A small segmentation model, trained from scratch.
Model: 2.97M parameters, arch unet, activation silu, widths [64, 128, 192].
Rows from block 3 of a small segmentation model, named by matrix and row number. Rows with one number belong to one channel. Each number is 128 + 24 x the weight over its row's rms, rounded and kept within 0 to 255. All counts start at 0. Numbers have three digits each. After the name is the row's rms in percent of the matrix's.
After each channel's rows are labels from the 100 images, of 14976, where the channel reaches its highest value: "strongest on" is what is common among them; "peak at" is the part of the image that holds the peak. Only what is clearly more common there than usual is listed. The data: patchworks of several textures.
# convs0: first 3x3 conv (model.mid.1.convs.0.weight, 192x192x3x3, standardized in use, each kernel summed), inputs 96-143
# convs1: second 3x3 conv (model.mid.1.convs.1.weight, 192x192x3x3, standardized in use, transposed, each kernel summed), outputs 96-143

convs0.41 116:102114133157130103140124139131119112150118143137086081104072080121122126123091132082168087081093115130139072162104073095112135121124127116109145
convs1.41 057:148116158124105135140093110091116111153161151127106154109077130140135116122108119120126114127122108139115144170129155167086090128121141174114114
strongest on: studded
peak at: bottom right

convs0.49 104:105107111130137125115079126067101105089087145117117136128071129139118106096089113097129142116121132132100104131091113105081090134108143116083132
convs1.49 077:110130102131159109163163120156179127150091074138133112135147117151087128113160149130151134166133141104118090164151132096160152147110104125143144
strongest on: bubbly
peak at: bottom right

convs0.15 073:140127101174140127112147137176155147097157116148176120145080129086153139155109142105106117094108122107149150162164122167127120112124091144122113
convs1.15 099:122117155098142143144112102098113096138137136101107153172146104122101117100139115162146120150126154147151119161089138086103155168143111164125145
strongest on: spiral; rings
peak at: bottom left; bottom centre

convs0.131 121:098110127127143114127101152084093138144085143102089114104110103136125136122090107130129133118136126152105116126093125097158143108145142127093099
convs1.131 083:162114152152137143127073115095114118137145156132137123128065140125140125129085129105132138136132107144101127158121148169070087136146123177085123
strongest on: patches: five; labyrinth; rings; furry
peak at: middle right

convs0.125 066:140163103133114157132133131107134111135162130140120113100102128154115089159152115150128106164136130129099117121152130123148155108117145149145129
convs1.125 076:139119117115111165102093130112112142133152143111107132149119124097131142117088115126120130105106113126129113128172137146129095090151135153110120
strongest on: crosshatched; speckled
peak at: middle right

convs0.121 118:084122133128142112136123151100099138138085138117078121106128099138133137120118116136132135116133126153114125147098121085174145110133139129117101
convs1.121 092:161111151151138144125073116095114119138144157131138120131063143126136125130085132103130137138130108142101127156121149168068089136148124174084123
strongest on: rings; labyrinth
peak at: middle right; bottom centre

convs0.10 082:115145061167101151148159149151140162049138169157183130150110126142164155112131133144148130116143156112145154144145125181171149120100124157137135
convs1.10 156:171105142103134143149089111102126105180143103142075162092155105146138085126116109121122160146121155163128132183124144057099090130156149146107136
strongest on: cloudy; mosaic
peak at: bottom centre

convs0.113 117:118123129136147143108103135081078123135079155111090121124096085136124130135079135113124135127130130136086101133085109081143153143137145127081128
convs1.113 060:144107155154119133113079128084107126135159144127146119131071151137142129132092136094131125130137100151097136144120159168081082114115135167076128
strongest on: labyrinth
peak at: top right; middle right

convs0.33 070:140140123131167161090107143128128132087126117115164124154116143188147119094107138128129139135158112147135140153144156153115115141082134116120109
convs1.33 133:143123156111182116159113094117104091168151133086097144155110101080143117117145105141113135142109134146164129138104163103131143160143101177136131
strongest on: spiral; rings
peak at: middle right; bottom right

convs0.71 133:109115125129135121149167095142140107105060147165117142118117064171120127117140135136126096123123145108110098142100134108128185145121143151163110
convs1.71 068:154127142141131144128090134116143118134130149135147123103050135140147133113066132092131163124131109129121114144105129166099091149150139146107133
strongest on: crosshatched
peak at: bottom centre; bottom right

convs0.35 055:139135119121145129099128122179153140091106116124132111153118157111169100137127145114096146082172102136138161144131168146123082097132112122117097
convs1.35 127:128149174118171120140103119122091096149134147092110163175120108102118147106123111160137142121102152139146126132100163107136163167168107153121138
strongest on: spiral; rings
peak at: top centre; top right

convs0.139 113:106133101050158120116136119133142112111135112119118153103155086123130138125148118125035136159121104133133140127137135129135123110141147135132146
convs1.139 121:170136135168095101150116131123103120162123133134155087185106179146104125149138149135170138160135166141143105139130181134148121144107123124138120
strongest on: veined; cracked
peak at: bottom right

convs0.43 108:110087137135125103120108129118111095128129139151081102099063077121124107151102124071155107089115128110106066148116058101090138112138123095101143
convs1.43 049:124142149101080126134107121113125126163141136130098173121123114143114128104115130155137102126115094130115163165108155116128107118116154128134118
strongest on: spotted
peak at: bottom right

convs0.27 069:140174133041130130141134101152156129130142146146161130158144200103131108130146098093133117149140114115142125135136131156105129138153087125142057
convs1.27 088:110088122144092150101151190115115118098139128129132140080131108126155148140120157137175122102116108124101124118123102139121131134141162104115167
strongest on: striped
peak at: middle left

convs0.128 099:144122165163146173091079136109095090121128147096139125156114124121109142105090087148127123144152117180126114094146122127095110152158111101085151
convs1.128 081:139113121092107114135100095087112147108167112110102104159114130139164115151137126103110126133122137170129125146108129123114103120076119210136106
strongest on: patches: five; plain
peak at: bottom right

convs0.177 072:139151149153122156143154131133133121139163144148156108161135155051141110148146144150162155157156149167149140136140170162154158180086114139137144
convs1.177 085:141086121144086137125106116120145149144139093108138127110147136153126110149126104131156099069144128132113148184170100131089094099136142120088112
strongest on: rays; patches: five; striped
peak at: middle right

convs0.164 115:144104142149136144097115119122101118139113132133104159125124110129117133150114131077133123093126147136124060080106055106102147143123118121094134
convs1.164 057:140116154132119144114091122103104126142143157123104119112114116113155128128096110135130093110125096144099171142128152171082085113128116157095094
strongest on: camouflage
peak at: middle right

convs0.47 070:093128097143039154144143084163135150179134130158153105128137140147126146167129150161159153134164144138140136165151128111129164138160101134140136
convs1.47 146:119142098105127133158146133149138109104142118111118150122098104130135103115102067149075122100124143104146141133192150156145134141158155123162086
strongest on: cloudy; marbled
peak at: bottom centre

convs0.180 060:152135097115163135076103097116141138077144108128148149154122122097170123166118075095115154110103121136122127132127134147126113107116115128099141
convs1.180 142:155125152101178112153113101114104091152143137095112147157141108103135135108157099178121105134117138148149137133116159111142138144136088172132116
strongest on: spiral; centre pattern: spiral
peak at: top left; middle left

convs0.171 089:135131124128124150165117131132126147119146129133113141073173114155160130144127138141124152131147140150143135152131108124115127131118121168120124
convs1.171 163:178132109128140149106093099103132126122143157119148087176097154096126125113128119127097095132132102139104138101153152162125113135122101122111089
strongest on: scaly
peak at: centre

convs0.114 094:128065127138164097120107129096069115130103156113073122124103066134140161103072115113124161105115105114107107123100104118161150182131127127110101
convs1.114 054:139134133147114154114088108087134149098158116152144136144121153136161107136110132118088115115130104173105125130095138120086104077099142162099131
strongest on: patches: five
peak at: bottom left

convs0.174 069:174138150149134106114102110112130121147155119101124088072115176102160090132093117127172157119124118165143134107125123133122094143147124129123152
convs1.174 059:131099090115109153101113096119127134130125115112166119157102099159114137169135169092130112144131098125112110143110088135097122111103114166091125
strongest on: bubbly; furry
peak at: centre

convs0.4 116:111101137141133099128109131129099106141134146137084102089073064122119124140093132064159100089094098110114066154116065099099130121134113117099145
convs1.4 046:129128151114085125125096122096118114156161143125113167117095113146132114102113117140131101122122102140108160168115150141097106118121154132123111
strongest on: camouflage
peak at: bottom right; bottom centre

convs0.176 061:065169150139117142104119146127105101176128150102126115140069169118156128152089149092184144133099099102159144119153146158129076102129099154100134
convs1.176 093:134090136146126132084106141123101160130094142102172131127100118165123119151109195109155121129111124104075126154103119115110136126143165086073168
strongest on: marbled
peak at: bottom right

convs0.101 063:127142078090152165128173115138196149131096115157156127131162105152168120169170141107140090160210130127136148121134132103118130109168140152140134
convs1.101 089:141117139123170143123091097115110152110175124083147125158073142112153139155128131107086100157096122181132139124123163143099097129132122164088129
strongest on: spiral; rings
peak at: top left

convs0.150 119:120108149158137141083118117128110133155100130123100152128135124128113140146115125075140110096131140155115086093112057090103139128109102132093129
convs1.150 067:158100154139131145122089106097110118142148159134122125102099132115152126126106119121129112120128109151104158151128137173066083127147117159084114
strongest on: camouflage
peak at: bottom right; middle right

convs0.118 117:087130129125140113138133152105102137131084136120082121107132103139139137121126118140131137118138130152117130152100120087182152109128142129129104
convs1.118 094:160111151152138145124074117095114120138144156131138120133063144127135126132086133102131136140130108142101127156121151167066090135148125174084123
strongest on: rings
peak at: bottom centre; middle right

convs0.149 127:118095145150134139072115124121098111144100127116093153124131122121111141146106125082138118093137138152102076087124063098093127119116103120082130
convs1.149 066:162116154144136145124082103099114120146144157133124121110097134116154126126103122122124114129124102161103154152123137163067082133140113178087115
strongest on: camouflage
peak at: bottom right

convs0.116 085:125150137151156153116189145124159106125124132213104125146154136137134144101151136157128100158172146098117106136113111112130204156153137118193134
convs1.116 079:093120118136148139113133133089104109127133127158132101175142196120046151120152099154152084156108097108094121123139152119121126111123114143128092
strongest on: patches: two
peak at: top right

convs0.140 072:091129133146135145099176112143114093115106137168138141148141126114156124136163118123122142120135159127121138125087101132155188144105114096180154
convs1.140 100:135136146149178120140113147110155130108171126121131104120095144082139143083116089132088122135129115139135133105187141159097099105152103162120101
strongest on: patches: two
peak at: centre

convs0.182 124:120109142158135143076122127127103108145098131119100156127132128119121141146116116088143115093135140154114087087118061095101133121114106122092131
convs1.182 075:164104152141138145127082107098116123142145158131121121109094131113150126127101122116127117127129106155105150153130138165063079129147114174086114
strongest on: camouflage
peak at: bottom right

convs0.62 135:099106125130127121139178104142140104097064147177110146120127073164123135118156133141130094116125141112103108151106131106125188144123141140166106
convs1.62 072:154132141142136144131085129118142111142127155134143121109048137142148131112063135094131169125126113131125109144103136162105095157153137149110135
strongest on: labyrinth
peak at: bottom right

convs0.112 112:097110132130151100128117150089088140147083151114073117103116092145135134121098112128135135120127127136107116139088125085167151108134140133117096
convs1.112 077:159115156153136148124076117092114120139146157134138126129064143127136127129084133106129136133129105141096127148120152171072089131144126171080126
strongest on: patches: five; rays
peak at: middle right

convs0.100 110:094119135114153090148101123103114135165096152124086106116066060145106118112071117106139125125112127116140057140101134072126148111145141125069107
convs1.100 054:146129155137103140090085119072110111114145148155133122123081132133154088109096137113119116114140097140077144155097119149070102124101131158089123
strongest on: mosaic
peak at: middle right

convs0.172 120:120099145147135140081120117122105132148103125121105158122133116128112144145119126066136114094136144152108076086120059093097133113111111127086124
convs1.172 066:160113154138135147118086104099113117146146156135118122108104137115154124125105116127124109123125102156103162148125137168072083130144113164087111
strongest on: camouflage
peak at: middle right

convs0.22 120:100116139153130075148117132117114124155124139137089088104097082137102116132115138077171078088089109132133085162101068087105132119129125118115140
convs1.22 063:156128154137117149128084117096117110146152166129115141114067130127141118117087117119134127122124099133103135164123148169086087139147132170104116
strongest on: cloudy
peak at: middle right; bottom right